{
  "arch": "resmlp",
  "model": "image classifier",
  "dataset": "larger renderings of crowded toy scenes",
  "train_examples": 90422,
  "image_size": 96,
  "crop_scale_min": 0.8,
  "horizontal_flip": false,
  "targets": ["its colour"],
  "num_classes": 12,
  "norm": "rmsnorm",
  "norm_position": "pre",
  "hidden_act": "swiglu",
  "mlp_ratio": 4,
  "parallel_block": false,
  "dropout": 0.05,
  "inner_norm": false,
  "patch_size": [16, 16],
  "layers": 6,
  "width": 192,
  "label_smoothing": 0.05,
  "loss": "cross_entropy",
  "init": "torch_default",
  "residual_init": "none",
  "optimizer": "adamw",
  "learning_rate": 0.0025,
  "beta1": 0.9,
  "beta2": 0.999,
  "eps": 1e-08,
  "max_grad_norm": 1.0,
  "max_steps": 40000,
  "batch_size": 64,
  "epochs": 28.3,
  "lr_schedule": "linear",
  "final_lr_fraction": 0.1,
  "warmup_steps": 1200,
  "weight_decay": 0.05
}
Rows from block 2 of a small image classifier, named by matrix and row number. Rows with one number belong to one neuron. Each number is 200 + 40 x the weight over its row's rms, rounded and kept within 0 to 999. All counts start at 0.
After each neuron's rows are labels from the 100 images, of 14976, where the neuron reaches its largest size: "responds to" is what is common among them; "patch colour" is the nearest of a few named colours to the mean colour under the peak. Only what is clearly more common there than usual is listed. The data: larger renderings of crowded toy scenes. In brackets: how many of the 100.
# gate: MLP gate (model.blocks.2.mlp.gate.weight, 768x192), inputs 39-77
# fc1: MLP up (model.blocks.2.mlp.fc1.weight, 768x192), inputs 39-77
# fc2: MLP down (model.blocks.2.mlp.fc2.weight, 192x768, transposed), outputs 39-77

gate.753,224,186,200,205,238,225,220,250,227,230,149,116,173,146,199,174,216,161,161,195,273,159,203,160,190,182,136,268,171,176,180,206,183,249,210,160,180,183,180
fc1.753,176,130,181,182,162,308,173,206,234,198,255,252,221,242,179,257,262,240,292,191,197,191,204,260,116,191,247,222,208,216,238,206,175,174,170,183,188,179,184
fc2.753,191,243,152,165,186,183,193,258,251,183,160,209,257,166,189,324,207,237,156,172,222,243,162,286,204,228,181,214,220,167,157,188,94,253,258,235,146,237,237
responds to: orange object (69); its colour: orange (27)
patch colour: grey (45)

gate.279,204,182,135,154,192,239,240,252,219,242,287,183,162,160,145,270,146,112,179,94,238,163,134,181,168,152,218,152,127,219,202,175,184,209,189,154,181,259,191
fc1.279,188,192,212,255,222,215,259,163,176,152,147,247,173,270,191,184,225,257,150,265,161,167,253,228,196,244,219,258,210,169,203,171,211,193,198,202,185,156,154
fc2.279,218,182,151,215,259,162,214,140,196,221,190,191,233,160,197,263,231,207,185,127,215,189,239,196,210,168,192,164,200,175,187,247,200,194,136,244,166,212,222
responds to: its colour: brown (33)
patch colour: brown (73)

gate.539,222,170,203,170,177,182,256,91,191,291,177,161,232,157,202,177,247,209,212,271,247,253,263,121,160,220,185,218,240,187,136,217,166,197,238,115,211,198,222
fc1.539,193,224,197,114,228,205,169,178,206,157,233,271,246,200,157,214,187,171,193,136,137,172,215,196,242,193,216,168,273,183,218,209,208,250,229,173,148,195,224
fc2.539,154,135,212,105,171,191,243,247,183,169,186,253,189,167,187,184,241,246,248,222,211,162,233,144,249,179,207,177,264,219,147,138,208,206,153,91,190,92,196
responds to: teal object (76); its colour: teal (41)
patch colour: green (26)

gate.746,199,174,207,194,200,195,278,154,134,250,199,138,199,104,262,237,180,117,210,195,209,205,213,182,204,149,187,127,234,250,188,222,189,233,154,166,182,194,183
fc1.746,240,155,246,223,233,183,151,165,195,239,130,229,269,267,175,125,152,243,189,231,214,134,179,81,191,215,235,267,183,120,196,200,215,151,179,233,244,158,214
fc2.746,196,174,213,196,176,209,210,230,175,223,174,169,131,88,173,193,194,200,207,181,185,163,151,178,193,187,181,184,217,197,209,218,207,284,154,262,132,244,234
responds to: orange object (65); its colour: orange (35)
patch colour: brown (70)

gate.125,149,183,215,260,239,214,214,156,214,210,174,126,194,196,255,209,216,178,112,239,246,241,165,279,149,237,162,257,204,280,129,258,125,216,253,189,163,165,202
fc1.125,183,262,204,208,189,241,202,147,282,206,210,165,273,221,179,171,179,193,154,188,222,281,174,254,172,212,204,224,186,181,185,210,124,176,203,203,140,185,191
fc2.125,222,212,231,164,270,266,212,237,166,252,180,229,206,160,262,186,247,195,262,159,173,104,193,194,179,176,268,198,221,132,268,190,227,258,159,209,218,210,264
responds to: black object (79); its colour: black (49)
patch colour: black (74)

gate.635,217,193,254,203,208,157,218,195,181,165,152,212,236,150,201,196,226,208,163,237,172,186,197,216,309,178,130,157,196,192,174,224,202,257,196,195,205,226,193
fc1.635,239,208,178,238,198,222,254,242,244,250,216,254,220,238,186,267,133,192,245,135,209,177,238,210,161,224,222,206,182,150,255,152,118,221,172,230,156,285,175
fc2.635,254,223,232,213,245,281,166,241,217,152,191,215,263,210,221,167,265,130,263,194,176,183,189,242,196,170,275,184,241,156,265,212,240,201,130,187,214,196,245
responds to: black object (88); its colour: black (45)
patch colour: black (60)

gate.63,205,196,237,173,164,232,275,233,231,234,238,163,299,219,149,167,226,274,223,132,202,223,169,145,209,231,147,193,186,193,205,208,183,188,144,214,174,230,210
fc1.63,163,175,188,230,196,219,224,214,212,201,172,220,202,189,180,258,154,178,189,197,304,191,271,193,86,130,205,142,116,134,233,166,177,205,164,174,256,242,167
fc2.63,222,225,153,237,219,164,216,263,269,211,266,159,186,162,177,171,290,223,262,161,169,204,215,194,180,219,241,164,195,202,228,238,187,190,208,225,256,149,144
responds to: red object (88); its colour: red (44)
patch colour: brown (82)

gate.330,217,149,189,277,162,176,166,212,216,199,181,237,103,207,160,162,174,207,174,164,211,148,269,173,167,175,254,180,180,232,185,186,184,200,165,225,207,209,190
fc1.330,203,204,172,217,199,212,167,209,216,195,248,204,172,245,171,82,180,229,257,159,205,225,190,272,152,237,215,223,164,223,206,217,120,189,204,123,262,193,219
fc2.330,250,122,183,158,164,171,220,202,141,223,209,168,301,203,194,164,271,120,212,218,186,222,255,164,141,164,115,183,220,226,205,206,257,245,186,174,173,207,216
responds to: purple object (58)
patch colour: purple (43)

gate.298,187,209,193,253,147,159,223,164,137,197,176,189,147,167,184,208,170,148,154,227,174,228,202,189,207,197,199,181,225,189,148,216,243,199,212,155,175,200,206
fc1.298,171,306,232,238,288,180,159,154,195,201,141,167,178,189,229,171,187,215,157,221,161,207,191,209,277,247,220,245,169,179,229,191,215,209,160,107,145,208,179
fc2.298,167,274,179,172,194,180,192,230,208,188,244,190,200,217,196,281,155,223,246,243,168,193,211,201,230,138,181,109,181,258,175,189,176,125,220,173,276,178,149
responds to: orange object (67); its colour: orange (31)
patch colour: brown (63)

gate.748,158,218,209,161,214,284,222,110,197,238,202,284,236,200,238,197,156,147,229,185,195,256,191,204,189,159,257,249,198,123,288,239,161,163,212,194,239,140,189
fc1.748,292,182,228,138,137,229,233,222,195,268,165,260,182,155,233,170,191,186,228,248,198,224,232,176,214,299,201,223,199,201,174,208,251,278,156,238,139,176,186
fc2.748,260,261,156,175,261,174,141,192,154,189,213,222,163,177,171,215,303,182,243,206,141,143,212,204,205,172,249,211,135,148,239,211,189,256,220,285,160,202,288
responds to: white object (67); its colour: white (38); its colour: grey (25)
patch colour: grey (50)

gate.50,167,181,246,149,138,217,175,224,224,124,228,190,252,210,186,221,195,241,238,166,279,170,172,192,179,137,189,194,195,165,171,180,183,197,211,150,161,236,216
fc1.50,203,187,231,134,169,234,176,215,203,184,253,111,255,161,181,97,232,182,213,226,216,244,139,231,283,213,159,151,211,190,188,145,197,255,208,190,234,188,195
fc2.50,200,217,229,172,247,266,229,210,150,204,171,140,171,243,149,258,192,186,194,226,134,245,223,180,138,197,176,256,168,191,239,186,243,204,229,189,249,213,120
responds to: barrel (30); its colour: brown (28)
patch colour: brown (68)

gate.199,210,205,193,229,240,188,135,223,221,215,205,225,223,258,177,260,186,262,187,216,271,202,300,231,119,256,236,194,247,144,182,197,165,218,204,222,175,127,175
fc1.199,189,164,152,223,223,192,201,241,182,168,216,260,205,222,184,186,245,283,108,154,231,183,258,220,206,150,279,265,249,192,174,242,207,219,153,243,191,201,194
fc2.199,219,228,236,215,195,162,200,164,146,227,243,112,163,173,216,159,184,155,238,235,169,198,173,157,242,176,263,177,187,220,161,224,198,166,148,190,291,218,213
responds to: its colour: purple (27)
patch colour: grey (48)

gate.520,232,231,190,182,245,198,123,196,188,194,166,177,269,220,236,219,198,209,214,220,162,240,203,224,216,184,169,256,281,219,222,255,225,188,257,136,264,195,185
fc1.520,201,267,206,202,168,307,261,194,206,153,219,188,181,108,170,268,160,208,257,212,270,255,161,215,237,151,232,169,160,222,194,211,148,229,230,169,191,219,172
fc2.520,239,216,178,159,227,262,216,222,266,196,195,194,174,155,205,284,170,231,200,287,171,210,237,161,181,233,221,195,203,193,242,216,161,192,229,147,186,170,212
responds to: its colour: purple (31)
patch colour: grey (47); pink (25)

gate.619,237,170,150,179,233,195,249,177,154,292,195,216,263,172,148,209,184,212,158,269,189,290,252,171,223,217,231,187,156,166,225,227,184,237,184,223,197,239,168
fc1.619,190,156,183,234,231,224,161,195,192,169,165,242,246,135,161,245,212,241,171,170,161,203,196,207,152,156,146,207,257,258,209,237,188,152,144,228,129,234,152
fc2.619,231,204,166,168,186,161,195,217,209,199,205,191,181,200,155,165,191,170,176,221,242,183,282,199,168,262,252,140,221,147,208,178,229,221,206,163,116,181,179
responds to: yellow object (58)
patch colour: brown (63)

gate.235,251,217,172,174,102,287,219,194,243,164,192,137,231,222,273,115,148,215,224,259,192,250,132,217,198,270,197,210,215,199,172,201,245,210,237,122,254,187,226
fc1.235,166,212,223,172,206,174,240,204,207,189,176,199,124,205,92,227,209,168,301,108,200,195,158,212,255,144,209,180,144,149,223,181,158,228,215,237,148,241,245
fc2.235,197,188,253,266,132,242,165,180,211,195,155,128,164,138,186,227,250,191,243,194,178,185,189,228,186,199,129,219,251,198,190,236,192,260,314,163,180,194,244
responds to: teal object (59)
patch colour: green (26)

gate.317,181,154,248,260,197,260,239,167,231,231,143,229,263,158,157,211,213,169,193,148,225,162,165,194,242,180,191,209,200,222,273,165,164,242,196,172,161,218,210
fc1.317,257,209,111,164,254,234,292,183,202,235,209,305,194,195,236,224,234,175,231,199,240,225,194,186,152,147,225,185,168,218,325,213,175,217,173,236,211,239,264
fc2.317,201,262,194,181,217,176,244,216,208,229,221,180,276,210,149,54,223,175,218,211,210,127,224,205,179,239,212,147,189,186,245,184,233,180,218,165,152,158,213
responds to: its colour: pink (26)
patch colour: black (77)

gate.500,243,147,199,132,126,176,208,252,150,239,178,163,203,194,277,172,260,197,169,207,236,185,253,152,160,188,228,145,200,144,184,187,195,192,170,208,191,224,257
fc1.500,198,242,189,238,239,244,111,152,244,225,194,188,204,296,225,286,156,180,235,162,222,186,117,189,261,219,181,260,146,177,225,73,142,104,222,185,227,178,210
fc2.500,216,207,183,155,186,223,229,191,218,178,203,195,170,259,197,275,200,180,252,208,184,227,241,240,282,276,231,195,229,220,148,184,182,201,213,237,228,173,134
responds to: its colour: brown (25)
patch colour: brown (84)

gate.94,215,128,219,279,197,225,180,229,184,225,211,179,218,190,195,220,179,208,201,199,206,255,206,201,233,178,178,150,211,160,235,178,204,230,153,193,196,194,198
fc1.94,219,207,218,205,227,199,133,210,181,205,132,196,153,187,200,174,222,228,131,265,103,151,192,134,264,208,182,204,192,105,172,221,197,234,150,206,233,146,218
fc2.94,186,130,248,217,200,197,208,154,203,258,193,287,251,151,199,193,196,192,192,71,268,230,165,203,234,186,193,225,192,190,201,206,260,137,200,237,217,304,235
responds to: blue object (76); its colour: blue (36)
patch colour: grey (58)

gate.613,299,171,223,180,188,110,207,177,136,167,200,178,157,208,215,147,134,198,199,206,137,189,290,240,127,186,173,201,222,177,222,163,254,193,192,245,207,250,191
fc1.613,233,214,168,172,170,242,232,183,182,188,223,182,158,181,252,157,168,291,164,244,184,277,274,244,163,184,179,199,196,169,202,197,281,186,134,241,172,132,215
fc2.613,235,214,248,217,236,186,207,216,248,200,226,170,177,119,203,204,125,142,113,219,147,206,183,170,180,230,180,207,231,245,144,201,188,233,158,205,202,250,240
responds to: yellow object (66); its colour: yellow (32)
patch colour: brown (77)

gate.188,147,161,153,197,222,270,258,255,197,188,246,168,184,181,167,134,236,160,116,254,209,176,223,179,134,230,203,196,212,300,201,233,214,222,180,162,204,185,250
fc1.188,180,208,214,179,113,197,231,219,183,128,131,169,181,187,156,160,178,198,211,261,207,278,174,211,195,210,211,214,190,168,191,195,189,220,252,153,235,137,207
fc2.188,117,148,187,196,261,214,175,294,131,258,186,227,164,209,200,178,171,232,139,206,135,206,227,211,249,207,189,240,179,237,204,193,228,201,258,224,217,155,194
responds to: black object (70); its colour: black (33)
patch colour: black (70)

gate.575,154,209,187,193,222,159,206,178,183,218,208,202,221,226,225,174,180,150,268,198,153,172,154,194,187,192,255,212,155,202,189,166,173,186,196,193,204,163,227
fc1.575,152,243,224,181,202,234,184,124,179,198,222,232,216,213,209,198,155,236,185,122,154,82,233,141,237,157,229,219,225,242,274,170,164,209,174,225,186,173,166
fc2.575,172,237,206,170,167,184,224,213,202,179,190,131,293,209,219,196,181,183,260,296,186,197,299,283,257,222,131,182,197,167,205,204,179,168,204,188,223,237,157
responds to: blue object (84); its colour: blue (35)
patch colour: grey (50)

gate.245,201,147,211,160,153,195,277,158,185,255,200,201,219,157,169,192,201,179,154,177,235,239,201,207,191,179,211,195,221,157,196,153,179,227,145,191,190,163,219
fc1.245,245,213,282,248,128,209,208,243,197,215,157,191,223,134,192,148,180,182,182,248,193,230,154,194,216,198,190,230,254,235,198,237,175,240,199,238,210,231,204
fc2.245,217,270,173,249,244,155,163,192,217,209,226,149,151,125,184,232,183,178,215,252,276,198,265,244,162,252,163,230,190,213,283,150,174,199,194,227,159,236,140
responds to: blue object (94); its colour: blue (64)
patch colour: blue (71)

gate.751,201,196,246,252,225,226,208,207,237,206,172,181,195,157,191,245,182,188,200,223,224,216,194,163,165,136,195,259,157,265,231,175,275,228,185,181,209,224,201
fc1.751,206,155,268,269,257,251,213,222,252,252,154,173,137,174,240,186,190,180,190,222,169,194,214,187,175,207,245,254,201,240,265,215,238,165,189,130,166,203,191
fc2.751,141,214,224,160,255,127,173,174,253,211,188,200,217,181,189,198,249,131,206,143,153,225,181,209,216,242,236,213,228,191,206,200,253,288,192,252,211,192,215
responds to: purple object (83); its colour: purple (48)
patch colour: brown (67)

gate.524,199,225,199,225,135,147,243,194,189,177,184,185,161,201,160,230,161,207,241,197,190,157,185,237,184,196,241,156,289,165,195,230,115,220,190,158,175,183,199
fc1.524,200,202,216,200,168,161,121,238,237,236,201,211,209,201,275,285,270,197,236,235,211,186,205,187,214,245,256,184,214,230,182,225,257,224,232,147,235,197,218
fc2.524,177,222,169,159,232,170,139,247,215,193,203,151,216,229,198,174,237,242,236,200,176,190,207,255,201,141,165,201,142,209,202,162,207,169,231,163,190,232,78
responds to: green object (65); its colour: green (38)
patch colour: green (44)

gate.103,129,119,253,261,274,156,212,210,261,233,144,193,179,175,262,186,185,155,238,229,229,200,189,201,180,207,236,234,238,215,212,233,227,228,174,180,154,187,177
fc1.103,178,174,229,238,228,180,178,274,216,222,296,228,230,164,136,131,265,195,187,213,241,309,254,187,141,193,232,187,222,305,216,306,234,240,108,205,197,232,197
fc2.103,251,234,245,214,217,245,172,213,158,241,180,258,171,224,204,240,259,144,199,182,125,195,243,176,298,133,275,190,141,184,152,230,221,147,206,213,257,208,159
responds to: its colour: blue (26)
patch colour: blue (35)

gate.214,192,130,190,198,237,245,194,256,237,232,305,154,240,227,199,201,239,117,206,189,153,193,224,211,226,253,169,232,205,218,238,196,211,223,196,180,181,161,193
fc1.214,194,238,179,138,160,155,144,210,161,220,259,156,180,206,239,218,190,198,268,206,107,167,212,189,238,252,221,147,201,231,221,199,224,167,238,218,267,199,191
fc2.214,155,225,235,185,216,140,220,196,182,174,117,174,221,180,216,192,200,213,196,191,149,234,199,219,143,142,190,248,169,117,157,159,193,215,221,225,219,185,312
responds to: blue object (91); its colour: blue (46)
patch colour: blue (46)

gate.308,243,210,197,228,238,246,249,203,169,211,143,190,119,156,177,168,200,195,78,243,107,205,238,224,176,227,262,191,282,154,127,240,180,204,166,194,201,211,206
fc1.308,181,156,138,153,214,182,170,220,233,187,247,311,236,224,176,241,176,224,212,284,193,227,164,160,148,182,180,178,176,131,274,127,141,136,209,200,174,296,216
fc2.308,190,168,211,179,217,214,197,168,255,179,211,281,110,185,161,181,175,161,183,202,204,141,191,230,156,179,174,202,176,180,155,169,221,174,217,212,180,256,303
responds to: green object (97); its colour: green (55)
patch colour: green (46)

gate.132,172,116,175,184,205,242,212,193,210,187,279,178,226,241,228,136,214,178,146,155,164,181,254,205,211,127,205,137,125,167,233,265,215,202,142,192,161,286,200
fc1.132,172,152,247,271,232,154,185,226,195,213,213,208,225,149,198,235,191,153,191,119,133,233,223,214,216,216,234,227,220,287,256,252,179,197,175,224,177,186,180
fc2.132,204,259,255,208,205,233,211,199,241,174,224,186,157,194,215,138,204,214,189,244,222,171,217,259,284,269,144,258,186,229,236,164,263,226,286,212,154,177,131
responds to: its colour: brown (30)
patch colour: brown (69)

gate.691,218,177,137,201,154,270,205,205,252,216,154,244,159,142,173,177,216,178,258,250,219,184,185,216,154,198,123,214,210,114,262,131,146,189,195,225,229,196,195
fc1.691,230,127,242,141,165,207,161,244,163,236,162,227,127,118,150,205,197,176,184,156,249,237,173,180,227,140,145,221,263,216,181,153,143,259,206,198,181,168,246
fc2.691,185,226,217,178,230,169,184,184,188,179,179,212,118,239,189,171,76,192,185,234,120,194,177,168,195,211,230,250,174,143,196,174,247,145,122,199,234,195,182
responds to: orange object (59); its colour: orange (31)
patch colour: brown (80)

gate.210,165,240,240,212,184,166,163,206,119,215,153,208,116,151,202,219,127,121,139,220,252,219,187,279,284,224,202,161,230,240,194,254,213,232,197,182,228,153,185
fc1.210,249,209,169,187,173,182,221,239,168,239,203,219,212,161,252,205,152,193,157,235,250,85,181,206,208,210,209,134,236,160,214,146,177,256,208,212,231,182,189
fc2.210,223,268,231,182,248,238,256,177,202,135,170,229,159,178,154,151,225,170,248,208,170,251,160,161,176,122,171,187,217,195,165,199,286,190,165,201,192,248,212
responds to: black object (70); its colour: black (31)
patch colour: black (41)

gate.259,172,114,194,201,257,234,189,194,188,178,182,184,193,166,160,214,174,161,168,186,168,159,245,173,100,147,199,209,203,116,211,217,159,151,179,165,98,258,200
fc1.259,231,180,241,140,220,163,194,148,196,284,129,180,206,130,201,159,225,187,199,205,188,180,220,141,181,247,132,242,169,76,266,257,136,203,230,215,183,174,222
fc2.259,159,106,237,188,203,242,250,181,209,174,136,258,218,186,225,192,166,128,252,232,199,176,210,154,183,203,138,203,166,174,147,145,250,144,166,180,171,200,193
responds to: grey object (80); its colour: grey (58)
patch colour: brown (77)

gate.659,183,178,141,274,155,227,200,166,127,229,212,246,202,305,127,242,209,174,159,222,246,172,181,189,261,227,162,147,179,170,225,223,151,106,260,195,250,167,208
fc1.659,168,180,186,186,190,159,231,180,221,142,178,219,146,164,216,203,148,239,219,207,265,176,141,219,149,205,179,197,221,187,181,181,131,236,258,197,159,279,225
fc2.659,219,184,165,264,262,187,213,219,213,239,175,224,198,225,174,279,185,172,224,180,227,222,336,112,159,186,174,152,196,216,210,214,177,146,228,228,254,163,157
responds to: teal object (68); its colour: teal (32)
patch colour: green (30)

gate.242,208,92,188,206,189,129,232,194,190,227,202,204,168,193,213,171,185,213,204,267,280,157,167,145,245,217,145,225,110,192,114,182,170,187,259,144,213,219,176
fc1.242,184,156,263,192,139,158,182,173,188,179,130,192,229,152,240,228,171,268,158,253,228,167,333,187,198,177,215,223,220,130,183,148,164,189,190,198,161,213,197
fc2.242,192,193,194,85,183,200,222,190,198,123,154,257,202,148,170,171,196,239,247,233,174,202,253,196,327,209,165,266,241,137,242,199,151,244,145,200,153,185,216
responds to: grey object (60); its colour: grey (32)
patch colour: brown (76)

gate.749,219,230,101,186,239,167,156,204,156,223,244,192,181,270,181,244,201,257,197,207,178,256,204,255,189,256,178,196,189,136,148,142,105,204,127,187,117,213,241
fc1.749,245,235,141,169,232,213,225,235,261,212,205,137,194,275,227,268,242,294,187,228,212,202,197,246,133,190,247,183,194,165,329,208,185,142,206,149,220,172,251
fc2.749,195,179,197,216,214,198,223,223,181,159,166,177,169,125,119,169,171,187,161,180,263,232,263,182,184,215,214,150,191,179,214,137,203,288,135,194,154,168,235
responds to: its colour: blue (25)
patch colour: blue (29)

gate.553,156,247,145,250,223,175,238,229,131,226,204,203,189,194,242,203,222,240,198,168,165,250,252,147,203,152,189,186,222,203,218,180,178,197,223,204,255,162,228
fc1.553,235,123,226,199,238,238,273,187,187,143,221,238,148,206,186,214,216,211,159,211,166,132,127,168,159,187,260,219,192,164,201,198,222,113,166,219,163,219,180
fc2.553,182,181,134,262,226,264,183,239,198,159,211,172,184,216,199,162,248,286,186,227,231,276,214,183,203,148,187,132,229,196,207,226,228,277,190,131,233,167,262
responds to: green object (80); its colour: green (36)
patch colour: green (34)

gate.585,212,239,230,257,184,266,209,228,191,211,217,189,123,189,238,156,254,169,220,178,265,256,248,137,167,173,177,192,171,209,200,177,251,198,158,194,181,228,229
fc1.585,121,260,221,136,157,182,178,166,237,91,240,202,259,217,186,184,215,212,218,208,222,185,242,175,184,149,248,173,218,187,211,222,148,232,197,205,230,216,201
fc2.585,208,165,252,242,117,197,187,211,169,222,172,150,206,140,183,211,180,147,199,118,205,203,159,209,162,219,206,200,200,203,206,192,199,243,169,128,194,212,238
responds to: green object (75); its colour: green (28)
patch colour: brown (70)

gate.126,215,156,159,216,191,174,174,223,105,279,261,202,147,201,209,187,233,51,166,207,229,139,240,264,222,196,143,125,135,163,183,135,207,172,235,272,190,255,222
fc1.126,261,181,158,202,153,161,125,86,119,178,291,192,167,281,148,222,259,161,222,261,179,269,197,221,208,214,138,126,198,191,149,185,160,121,216,219,182,213,257
fc2.126,144,154,211,224,202,221,155,271,221,233,212,220,280,213,244,193,207,202,223,184,218,171,115,146,305,203,174,218,184,227,190,236,235,221,236,166,232,203,274
responds to: teal object (85); its colour: teal (52)
patch colour: green (37)

gate.560,230,119,198,163,209,125,226,79,191,223,209,199,202,176,160,161,237,125,174,210,251,282,205,211,233,156,193,178,181,169,217,212,185,202,241,184,161,231,200
fc1.560,199,170,142,132,179,133,204,147,236,185,250,143,139,193,268,274,194,192,159,251,146,234,205,164,259,266,147,189,194,188,139,217,206,200,193,204,196,184,172
fc2.560,175,204,197,255,196,237,156,234,223,213,202,206,239,201,198,214,189,150,310,174,196,233,249,179,168,165,181,162,111,262,195,223,194,190,247,172,218,254,198
responds to: teal object (72); its colour: teal (41)
patch colour: green (37)

gate.206,255,256,231,219,199,193,212,198,194,225,153,231,158,206,251,175,159,270,189,185,216,208,189,185,205,233,257,259,265,202,128,94,243,192,185,209,226,153,234
fc1.206,217,70,186,291,160,219,227,319,206,203,178,162,232,227,180,172,244,182,170,238,244,187,168,179,206,199,177,163,179,217,232,213,187,174,174,160,206,232,208
fc2.206,207,300,166,201,172,226,171,141,225,190,191,264,203,153,151,197,212,211,207,200,136,277,205,228,216,252,155,161,223,182,205,216,228,218,232,242,245,194,218
responds to: yellow object (80); its colour: yellow (45)
patch colour: brown (61)

gate.284,259,238,241,263,239,238,170,209,229,221,176,185,126,206,228,164,162,183,189,187,186,197,207,233,283,294,269,248,230,194,158,130,210,180,200,172,280,208,193
fc1.284,210,202,221,255,290,219,135,171,140,210,168,158,166,223,232,222,180,166,223,184,155,132,287,243,191,143,263,185,204,132,120,203,219,130,195,133,170,186,174
fc2.284,181,236,185,134,184,212,231,267,216,196,236,265,231,201,163,105,133,218,210,231,173,153,237,217,215,208,180,238,241,240,139,115,182,194,250,257,237,142,125
responds to: red object (73)
patch colour: brown (68)

gate.455,232,184,234,250,178,170,176,178,137,234,198,215,199,122,234,201,177,207,242,236,233,226,218,195,185,177,214,184,175,233,193,125,169,252,197,210,275,214,190
fc1.455,186,119,140,241,202,192,194,194,177,182,224,168,191,224,196,231,204,217,173,190,251,169,207,206,197,205,145,155,185,218,198,207,198,151,150,193,191,194,190
fc2.455,209,238,240,173,149,202,213,201,233,235,243,241,175,210,253,203,194,203,256,198,175,162,152,210,223,238,187,214,176,256,68,162,204,178,228,217,181,246,185
responds to: teal object (60)
patch colour: grey (56)